config.yaml
arch: "transformer"
model: "sound classifier"
dataset: "struck, bounced, scraped and rolled objects made by modal synthesis"
train_examples: 78125
time_shift_ms: 100
n_mels: 40
hop_length: 160
input: "log_mel"
spec_augment: true
win_length: 400
targets: ["shape", "material", "action", "size", "striker"]
num_classes: [8, 6, 5, 3, 2]
norm: "layernorm"
norm_position: "pre"
activation: "gelu"
mlp_ratio: 6
head_dim: 32
fused_qkv: false
bias: "none"
qk_norm: true
parallel_block: false
inner_norm: false
subsampling: 1
layers: 8
width: 384
positions: "learned"
pooling: "class_token"
mixing: "cutmix"
loss: "cross_entropy"
init: "trunc_normal_002"
residual_init: "zero_last"
optimizer: "adamw"
lr: 0.00071
beta1: 0.9
beta2: 0.99
eps: 1e-08
grad_clip: 0.5
gradient_centralization: true
adaptive_grad_clip: 0.05
magnitude_pruning: 0.7
steps: 7200
batch_size: 128
epochs: 11.8
lr_schedule: "cosine"
final_lr_fraction: 0
warmup_steps: 360
weight_decay: 0.0
Rows from block 3 of a small sound classifier, named by matrix and row number. Rows with one number belong to one neuron. Each number is 500 + 50 x the weight over its row's rms, rounded and kept within 0 to 999. All counts start at 0. Numbers have three digits each. After the name is the row's rms in percent of the matrix's.
After each neuron's rows are labels from the 100 clips, of 14976, where the neuron reaches its highest value: "loudest band" is the band of the loudest frequency at the time of the peak; "responds to" is what is common among them. Only what is clearly more common there than usual is listed. The data: struck, bounced, scraped and rolled objects made by modal synthesis. In brackets: how many of the 100.
# fc1: MLP up (model.blocks.3.mlp.fc1.weight, 2304x384), inputs 0-95
# fc2: MLP down (model.blocks.3.mlp.fc2.weight, 384x2304, transposed), outputs 0-95

fc1.116 084:636579500500500614608500580369500500500500619593389437452610394500500500500500437500500500500667500500500500500500618500419500579500500500500500500587500500500500500631500500628500500500500500382500500500500500500500500597500500500500500500500500500500500500500500500500411500500500500418
fc2.116 083:500500542648500418500500500500500500547500500500500500500500420500500584500465500500500500500421500500500500442500500500500368582614500500500500500500500500500500500500500443500500500500500568500542500567399368500561500500500422500500500500500445500500559500500500500500598431500500584617
loudest band: 2000 to 4000 Hz (26)
responds to: hard striker (92); ring (83); material: steel (36)

fc1.67 099:598500500500606500423500500570407500500500500500389500500401500500500500500500500550500500404500564500500426500500500500500613500500551500559434559583500500415500566500500500500500500500658500447365500313500566417408500345500409500500500500568500500500450500411500438500500500566500557593
fc2.67 089:424454500500500500500433396500500500585500500500500570500500430390500500500412400500389500500500500500500500500452500500500430657581500500500429500500388500500598500500500500500452601500500500407500500500500500500500421500601559475500500500500561500639500500500500621500557500563395500500
loudest band: 4000 to 8000 Hz (37)
responds to: repeated hits (63); text has "noise" (52); rumble (36)

fc1.512 095:500405500500500500500500438500574500500500500602588500500500373500588588500500500500500395500500500500500383500500500500413500600607434500500421500500500500500500500500500573500500500350500500413412585500500500500500500500500411500500500500500500500500500569500500500500500500401500435500
fc2.512 085:500500500500500500500500500500426500500437566445500570667500500500500445500371500500500500500500463500500500380500500500500435500500500500500565373500500500390500562500500414500363354500500500591451440551449500500573391500500500500500572500500575443500500441500428500567500333500500549500
loudest band: 250 to 500 Hz (68)
responds to: medium (92); round plate (77)

fc1.722 093:500551500500500500500500603500500500602500615500407383500500500500500598500500401500500568309500610500500500500500500500500500500500570500500615500500586500500500432572568500500571500370500500500500500330500500500400500500500500500572430500409500500371409500593380438500500500435405573408
fc2.722 071:500500578500561500500500577500500592500394500500500500550500500500500500674500500500573500500500500500500500500500500500500500500500500500500500500371604500500379500500500361554500500500500500500500500500500500500409500500500500500500598500500390500314351500500335500500500500500500575500
loudest band: 4000 to 8000 Hz (44)
responds to: one hit (64); white noise (49)

fc1.741 104:607417565500500500569500500500500500382558500500500425500500500500590500453500500500500377500543454500574405500500596500579500500500500385500431500593500500434500579500500500375500500500500500393500500500546500500399500500500500574500500500565500561500500582568441500500500575500500500500
fc2.741 081:500500577500500500428500500500500500500407500500500500500560500500500500500347500500500500500372500500500500500500500500442500500500561577617500500500500500500500565500500500500500500411500500383500500500659500568500500385405500500500500619446500591430500500424500500500500500610500671500
loudest band: 1000 to 2000 Hz (26); 2000 to 4000 Hz (25)
responds to: hard striker (98); clamped rod (39)

fc1.230 092:600500412500500632500500620500577431500500500595500393500500500500500500500500500500500500411500500578606500500500583500500500500500500500500500500651572500500430500500500500647500500359500500346500500342500500500500500500500461500500500583500500500500439500625500500351428543500500500500
fc2.230 054:336500362500661500500500500500500500500343500500420500600500664500500500500500500407628675500500500500500500500633500500500500500500630500500500500500635500423500500500500500629500500500500500500500500500500500500627500500349500500500500500500727500500500500500500500500500407500500698500
loudest band: 4000 to 8000 Hz (30)
responds to: one hit (100); hard striker (100)

fc1.681 111:500453432500500500430500500500500500631500500500411500500376370500567621500500500635500500500569500621500438500500500447420590500657612582500500641500433593500500404500500500500500500500579500436500500500500500500500586500500500440500433437500500435500500500500500500500420424500500556500
fc2.681 154:541500546500500500500478500500500500410500500500556500540500602446500500386500534426421412532500500500500547387454465500500440500365474398500500500606574465399352500500544566536539500500500500571500500574500500600500500596500500500558534500431500500500500545535500549464552600560432500500
loudest band: 500 to 1000 Hz (52)
responds to: small (77); rubber-like damping (59); shape: ring (43)

fc1.145 105:500561500500500500500500575500411500500500615444500439500366419500500500500500589500500500500500595500500500392500578408500500500500552500500500500500500453447500500500500418500579500500556570500389411500500586500500615376500394500500500500442395500434359500629500500500500426384329500407
fc2.145 115:450500500500500500445500500580500500500500544356414379500500500500500500500500500457500500500554605500500445500420474432500500500567568500671456459500500500500500500500500558405500566380524500425500560500500500558500500500554500500500372500429538500467559500500402559500500500500500639429
loudest band: 2000 to 4000 Hz (36); 1000 to 2000 Hz (33)
responds to: hard striker (96); size: medium (68); scraping (66)

fc1.606 094:500566612500500500500500582566410500500500584500399436600500500500427500500500500500440500609500500500500420500500500500500500500500500500500500500500573500434500500500500500500375500500500500409500500500500500500599500500500381393500500608500500500441500500500500500500500574500500500500
fc2.606 067:500500500500592500500500385500500500500324500586500593500500632426500725500413627500500500500438500500500500500564500500500500500500500500500500500642604636500574388500500500500500500500500500500500640577500606500500632500390500566424500320500500500500500609500500377606500500437500500615
loudest band: 1000 to 2000 Hz (32)
responds to: steel-like damping (75); round plate (63)

fc1.363 102:500500575500500550500500500557500500500500500500500500500500418422500500500500387500500500387500500544500406500500549687500500566500500500440500500500704500500500500500563500551429585500500500316411500500500578558412500500500557576565500500440500500500500500500500588405448500680500391500
fc2.363 109:500399366635500500500500413609422438500500393500500500549423560561500500500500500500500500500500500500500500500500500500500500403500411500561500500500500552500500500432500500541562500500500500616500500500500376500500571500500439500500500500500561500500500500500500500600500329500500623500
loudest band: 500 to 1000 Hz (50)
responds to: rubber-like damping (83); bouncing (69); size: small (65)

fc1.561 092:619500500500500500500500629500500500500579588375500384500500500500500500378500500432500431500578500500500429500408630593412599500586500500500500500566656500500422500500500500500413642500500500417500500384500500500500395500444561500568500500449500500408500500500500500500500634447500500500
fc2.561 079:255500500581500500500500500500500558500500500500500596562500555500500500500500500408500553601500500500500500500500500500500500500500500500500500500376440500500500500500500500500419500500500500500500500500500500500500500500500500500500500500500500500631500500500500500568500377500500669500
loudest band: 500 to 1000 Hz (50)
responds to: rolling (89); size: small (78); rubber-like damping (67)

fc1.172 096:500500500500500576500384583500500500378500500500500396500500500500500500500500500500427500500500500554500407500575500500500500500500500500500500500500500500500500500500577500500423500500602586423500500500557587604400500500500432500590500500591500500500500500500559605399581500599404500500
fc2.172 100:500500570356435500500567500500500573500500425500500500618500500500500500500500500440500500500500500630500500500500406500544500500565500442561559500500500500426500635500411500500378500500500500500500500500586677500500500500500500500500500545500592462500500500549500386500423346397500538500
loudest band: 1000 to 2000 Hz (33)
responds to: hard striker (92); one hit (61)

fc1.400 092:671566500500500500575500500500500403500500500500500500599500500500644500336500500410500500367346500500500500500500500559500500500404500440500500500500500608500427409500550500500500500500500455500500432500500500588500500500392500581500500500500500500392380500500409500500500555427500500500
fc2.400 091:619500500593441500500500500500500500541439500500500500500500564571433437500500500500429500500500500500401500500396500500500500471500500500500565500500500500561500500429500500599500442682500549609408348500500500500500466646582500500500500532500558500500500500500500500540500500500536436475
loudest band: 4000 to 8000 Hz (27)
responds to: one hit (65); pink noise (38)

fc1.431 105:500500500500500596586500561500500500389500500583500500500500401403500500500500500587500500500500500618500390500656601500500500500500500500594429500605500584500433569500500500623500500423500549319500500435500500500389431449407500428500500570399500500422500570500500500401456500500425500500
fc2.431 090:526500439500500500500500500500500500500500500500500500500500500500500500500500399500500500500500500614500500500679500500500500500576500500500595500500610565500500500500500500500500500500500500433500687500500602570500500500366500500500500500500596500500468500500586423500500377500500622500
loudest band: 4000 to 8000 Hz (26)
responds to: one hit (99); white noise (34)

fc1.393 096:500380500500500500500500500500500584500631500500439500500377500575500500500500500500575423500500500500500500500593500500500500595500500500565500500500500500500500500500500500588500500409500570500500500500500500500500599500500500561500558500500500500451500500500500500323382500500500371500
fc2.393 090:500662500500500500500500500500500500500370500500386500691500500606500500500500500500500629500412500500500500500500378500500500500443500500500621500500618500396500500500402444500500335500500500646587500500500500500500500500500431435439500500500666500393403500500500500500500429455500538500
loudest band: 2000 to 4000 Hz (32)
responds to: hard striker (89); rolling (60); material: steel (43)

fc1.667 094:623500500500500500500500593500574435500500612500394445435584500500500500500500500500422500500623500500401374500500603500441586500500500500500500500500582500500406500577500500500500500500500500397432500402500500500500500500500500500500500612500635500500500500500566500500500500500500500402
fc2.667 112:461500500567415500500500343500449439562500500500500544582500551500500606500364578438500500500419500532500583565500500500568396500500500500500500424546500500500500565500500500500500398500566500500557551500376340500500500500500500435445500304500500457592500500500500500500500419500500500612
loudest band: 4000 to 8000 Hz (29)
responds to: one hit (45)

fc1.430 114:626500500500500500500500500409564500443500500575500500437500500500591500500500500575500500500500433500500500500581500500500415562500545425447500555500565644500500627640500500500408500500582417437558564417500500500500500441434500500500500500547395565500500500555500500392500500549396397500
fc2.430 145:500425500401500469572558547573595500500617500500537500500470500500500453434548500416500406547634546537561467500411500525540452500500459500500445423500359409500428538500429500552500518430500449579500443500545566500440550448500500500541469461500540500500562500500425575500500500447500432500
loudest band: 250 to 500 Hz (59)
responds to: plastic-like damping (68); ring (32)

fc1.267 093:592500500500448500500585500500578408397590566500500379500500500500500500500500500640500500500500500500500500500599500500500500500500500412500500685500500500500500581433500427500500500500500500500500500500500420500363500500500500500500500500500423500500388500500500500420500625500429434500
fc2.267 096:454500461456442500500394461500500500500500500500500535500500550500576500418500580405500500500500500557500500500575568500500500500580500500500500500379500500425553450500429500500500402500500500500500695500500558500500598500402500500500500500500615500536500500605500400500500394339500651500
loudest band: 250 to 500 Hz (55)
responds to: plastic-like damping (67); scraping (48); action: rolling (44)

fc1.96 102:500637596500500604623500568401500436500500500500411500500500500500500500500500500500500500435500618500500500500500500500500500553438500500500500593500500500500500570500500500500601500500500500500500500500500444500413500500544500500500500586500500500353500590500500500500500500396500500500
fc2.96 072:500500500404500500500500500500500500500500421500500500500500500500500500500500500500500584500351500500500500500500500500500583419500500500500500500617500500500500500500500500500574500500500500500500500500582667500500500500500500659500500500500500500500409500500500500500500500633500500500
loudest band: 4000 to 8000 Hz (26)
responds to: clamped rod (45); white noise (34)

fc1.621 100:583413574500500500500500500500500435500500500500500403500500419500500591500500500500500500500435500638550432426500587500500500428500500500647500500500544500500345500563500500500423589500568500500500575386436500500500500500500500500500500568378427500440500592500500500412500561446500500612
fc2.621 089:500500500583500500500500500500500500500500500414500500676500500500500500500500500500500565556500500571500500500500500500500500500500500500500500500500597500500500549443389500641422500500500500579621500500500424500500500500500500336500500500500500500500444500500500500500500383500392500642
loudest band: 4000 to 8000 Hz (32)
responds to: one hit (71); white noise (38)

fc1.639 096:500500585500500602500609583500500336500500500378500500597500500500500606500409500500500500500500500500585500408500500500500500500428571500610500500500500500435500500592500450500500500500500500500500500376604500500500500500570500438500500500500500500368400417591500559500500500500500620500
fc2.639 108:500500500500500345550500500500500500500500500500500458500554500500500418500500431500500565500500500553362463500500500500500473619500564500528476500423365500500500553500485500500500564500561500500643407452500500603431560373556500394500421500500500500613500500441500549500500500405500500581
loudest band: 2000 to 4000 Hz (47); 4000 to 8000 Hz (35)
responds to: hard striker (85); size: small (62); scraping (54)

fc1.465 106:579500500500500500500500552500430500500500662500500407500574500500500500403424412500404417500500500555500434500500500500500500617565500383500455500546500427500500500500500500432404500500500551448500500500500500591500500500500377500500500500500500500417500420500322500500430500423500500500
fc2.465 095:546405500500500614615500567500500500500500390553500500500500500500500617500604500627404545500500500631500500500578500500459598368604429500500500500500500602500500402558428500572403500500500500443500622500624500437500560500500500556500560500500500564354500500500587414500500443500500500553
loudest band: 1000 to 2000 Hz (28)
responds to: one hit (76); ring (49)

fc1.69 096:588687500500585500500500597500500500500500500500500500414500500500500500500570500500500446500500696568500562500500583595500632572500500500500576586500500614500429400500500431500500439500500500500445500400500500393428500500500500581426500500500500500376500574500500500500500678399586500500
fc2.69 108:500500500500500500404500366500500431500474500500500529500444584500500500500500500500500658427422500500500453500500500555566500500500554429500500500363382500500500500500462448500500500500436500500500500500500408500545500500500500500500500436500537413556500500425500500500500500500500500500
loudest band: 250 to 500 Hz (42)
responds to: striker: soft (79); bouncing (50); mains hum (27)

fc1.55 111:500550626500500500414592500575500417500453500500500500500500500555414500500500500500453500589448615500388500500630500500500638500500500500500414500500500500500500500500500500500500500500500500418500615500500500430418628389500394458500500500500500500500500500452607358500500558500500500500
fc2.55 120:500500500500500500461612500500611500500500500539500460500595500500500500453500500500474500500462500500351500428500500576500500500615580467500500527500500500500500558500500500500575500500500500500500425500500574500500500564564565389500583500399500500654500500500576548500500551500437371500
loudest band: 500 to 1000 Hz (52)
responds to: thin (high-pass) (50); bouncing (41); membrane (39)

fc1.513 099:500500500500500594500500500382500500500500500500500500597500500500500569391500500500500500500407500500500500500500500500500500500500433500426500500500575500500500500622500500593500445500500500345414500500613500500409500500565500500500500580500368500431500592598382422500500500392409552584
fc2.513 077:500500500500500500640500500500500500500500580500500500500500500500500500602500500631618500500500500500425500500593500500500500500500564643500500437434500500500500500500500500500410599421500402500500500500544578500500500500500500500500500500500500500500500500547597500364500610500500500500
loudest band: 1000 to 2000 Hz (36)
responds to: membrane (99); medium (65); steel-like damping (44)

fc1.123 089:574593500500500500500500500500500500500500581500500500500500500500500500500500500500500500407500500500432424401500595500500500500500500582361500500500631500500500345638500500500500500500500500429500500500500500373631500500500500500500613500398500500445500500500577500390437500500500500500
fc2.123 096:500500419500396500500500438500500500500500500500500500500500500500500631500392571464628500500379500500500552585500443500609381500500421500500500424599500500500500500437500500500500417500500500500500563500336395500571500500500500500500565314562427500549500500500625500434607409442500500500
loudest band: 1000 to 2000 Hz (30)
responds to: hard striker (90); bar (87); material: steel (43)

fc1.456 120:500500606500500648500382500500500569361500403568445500500449500500500414609500500500500599500500500500407394574500445541415560608439451500614437500500422500418500500547537500558500445500500456500500500500500394500369500500552569443500500500564556435432500500500429500500443500605500500500
fc2.456 153:500541524541578462571466601583544500422469372500554500500500500500464500467500600437500542500548500500452549500543500600420567485360500500564500500446500391480452410535500437537550500466500500570604500566500452534407546500404436500534500560622500518456500500528500476540450500598500500500
loudest band: 500 to 1000 Hz (69); 1000 to 2000 Hz (26)
responds to: string (100); small (100)

fc1.724 112:500500500500500500500500500500500500500500500593500449500500452500555500404542435445423500575500500500500500500500565500500500500554500500564429500500500500394369605500500500394500500500500500500500569500500500500560500500500337618500500609409500500500500500392500591430500430500500573500
fc2.724 137:500500559500500456424467500500424500401467647460562500577542500500500453500500500500575422500500458338500500407500500500420500500542540500500500500500572500374500456500500500500500417500500566588392548552408560445558500500500434500500576500500383375500500500500441500500500500412436551555
loudest band: 250 to 500 Hz (45)
responds to: round plate (100); medium (100)

fc1.493 103:621568500500500500500500500500500402581500500500500500394593500500500500500500410500500500500381500500500564500420595455500578557500500607500500627500500500500500500500500500500500500563500500500500500500559500406500500500500500500500500500500556500433500500500500500500500500500500542500
fc2.493 131:452500446500414500472469466500422440403500466457467500500463500553500613437394606415500500500450623534564581561500500500622460500424403468582500439533405548598500500436500500413500437500500576500500500500446412576548500500500419539500450413500500500500537500500500408500500500500500500500
loudest band: 1000 to 2000 Hz (38); 2000 to 4000 Hz (31)
responds to: steel-like damping (82); scraping (62); shape: clamped rod (45)

fc1.381 097:617500500500392500500500500500500500500500500500432500452500439400500500500500500606394595500500418500500500500500500500500500500500500500500500542500552500500500664629500562500403500500500432374500500449500500572500405500428500615612500500411612500500500500367608591500500500580500500500
fc2.381 116:500500500500500431500500500500326500500500595346395500553500500500528500593421500500582500530500576500500500500398500500500406592521500650521500434500500564500542500500500413407500500500500500500500409500500500430500542477568500500500500418543500500500500411500428500500500473500500500500
loudest band: 1000 to 2000 Hz (30)
responds to: round plate (92); hard striker (91)

fc1.232 099:500538500500500563500500500500500500500500571500422441500410500500500500500500500500500500500500500622602416448500597500500500593500500500500500500500500500500500500500500440500598500352500500500500500381500500500500500500500500500454500500500500500413500500500500628500500500426500500500
fc2.232 060:500500500500642500500500500500500558500500500500500500372500500648500500500500500377500500500500500500500500500500500500500500500500500500627500425500500500500500500500500389500500500464500500500500500681500500500500500500500500680500500500500500500500500500500500500500500420500500500429
loudest band: 2000 to 4000 Hz (28)
responds to: hard striker (95)

fc1.549 100:593500500500500500577500500372500558500570500500500500500500451500500563567500500599500500375500500554500445500616500500500437500500500500500423500500500500500500500500500500500500500500500500442500500367500500500500500500500500613500500500500500500426422500500500596439500500614500314448
fc2.549 104:500500500395500500500532500658500500500500379500500500500500500500419500425594500398500500500500629600500500500500500500571500500568500500500644500500500500500500532500457500500500500500500500500500500500561626500500500500500500454500500500500693480500500500500377349500500416423584641500
loudest band: 500 to 1000 Hz (46)
responds to: square plate (54); plastic-like damping (49)

fc1.471 091:583500435500500500597557500500419500415500500500447500406403500500500500500500500625500500500500597500500432500500579500500500582500500450500500568500500500413500500500500583500500500435500500413392500422573500500398500500500500500375500500425500500390362580619500443500500500572500569398
fc2.471 060:402500500500500500500500500500500588500500500500500500500500500500500500500500500395500630500500500500425500500500500500500671500366500500645500500500500437500500500500500500500500500500500500500500374500661500500500500406571500500500390720500500500500500500411500500500500500689500624500
loudest band: 1000 to 2000 Hz (31)
responds to: steel-like damping (58); closed tube (36)

fc1.281 100:587500500500600605500500577500413500500614500500425407500500578500500500500500500500412500435500584500500500500500500500500631500393500446500500645500500500439500500500634415500500500500582500435500379414564500433385500500500386500500500500500611432415500500500500500500500653500500500372
fc2.281 082:420406500500500500453500500500500500500500500500500500500500500376500500579433500500500632500445435500432392500500500594500500562500500500584437500500500500500500654500444500500500500356455500429500500500618500500500500443500500500454500628500500596500500500368500500500383500596500500450
loudest band: 4000 to 8000 Hz (47)
responds to: white noise (56); repeated hits (41)

fc1.542 091:606500500500500603500500500395500500433500500500500500374500552500500500408568500500384500500500500500562500500500635443500500500586500500570500632500500500500366570500580500500376619500500552500500500500500500559500500500500584637500500500500500500500380500500585500416500500574379385500
fc2.542 057:500500500500500396500500500500500594500500500500500500500500500386500500500500500500500500500500500500387500500500500500406500597500500500500500500407500500500500500500500500386336500592639500500500435500588694500500500388397500500500500572500500500374500500500324500500500500500500649500
loudest band: 1000 to 2000 Hz (28)
responds to: hard striker (96); text has "plate" (63); bouncing (60)

fc1.369 107:500500500500500500500500500422426500571500500549500500590617500449500500500500500500500370427452500500500500500500500437500500500500500450500500500500500500500500500583582409500500410440610500500500500500575432500413500500581414420500500573500500500500500584390421500500500500416500565500
fc2.369 125:575500389500500553500500500500500500434500500500424500438433570436500500500500500500500550473500565500500500500500466500500500500594500500500500542549382578416500341500500500500500610500465400451426574500500500500500500538445500622500535412447648500500453500552500434456500500500500500422
loudest band: 1000 to 2000 Hz (30)
responds to: closed tube (94); large (82)

fc1.664 099:621600500500500500390500500444597403500500500608500500500500500419584400422500500500500500500500500580455613500588576500500500500500500432500500576500500604420500500500612500418500500500582500500500500413500500500500445500431551500323500561500500595500381500500500563500429500500500500500
fc2.664 143:465423500500500500607500662500500500500535531500466529531531457500500387500500550500540500551640500500446366635500599545500500500500500594500500391500500500581500419500455500500337500439500500500471500444486500500500562500540500566577500457560555500577562463500500571500454530500500373460
loudest band: 500 to 1000 Hz (48)
responds to: repeated hits (57); clipping (25); text has "clipped" (25)

fc1.509 076:592500500500500500500500500500500500437500575500500500500622566405500500500416500398500596500338708601500500500500500500500588500500500425500612630608500652374500500500500500500500500500602500500500405500500500500500500396500500500434500500500379500403312500500364500500500500416500583500
fc2.509 051:500500500500500500500500500500384500500500500500500500500500500500500500500500500500500500500385500500500500500500500500500500500500500500500500500500500500500500500500597500500500500500500500500500500500604500500500500500616500661500500500500422589500500500500500354500500623500500500500
loudest band: 1000 to 2000 Hz (27)
responds to: steel-like damping (39)

fc1.491 106:442440500500439629500500500500419500428500598500500500500445500500500500500500500500500564383500579500500500418500500500500500500500500500576447500569500500434500555500500415500500500426583500500500500335500500631386500405596414500500500500500500448346347445562438500500500500568436500500
fc2.491 112:500552529500500500500500500341467500500500500448500500561500500500571500636466500500549538500500500500500415500500360587414500500500554500400500444500589500355638500500500471500500455411500441500500472500500500424559500500500500500500500466500500500500542421500500500500500500500500545500
loudest band: 1000 to 2000 Hz (39)
responds to: clipping (84); text has "clipped" (84); reverberation (53); text has "room" (53)

fc1.634 095:500500500621500500500500500500500500500500606500411500581500500500422500500423584500500500437438561570500579500500500500500576500500500500500500500500500500441500500500500500636500500500500500409500500500500416416500500554500500500679500500630566437500500403572593397500500500500500500500
fc2.634 113:460357545500500500500557557500500500552500500476456500548556500424500548500429500500500585460500500565500457500405500500500473500500546500500500370545578457500500544564412450440377500500500500593500456500500500500500500500500500598500424500500558500500500500421500558500456500500430500435
loudest band: 2000 to 4000 Hz (30)
responds to: steel-like damping (88); one hit (81)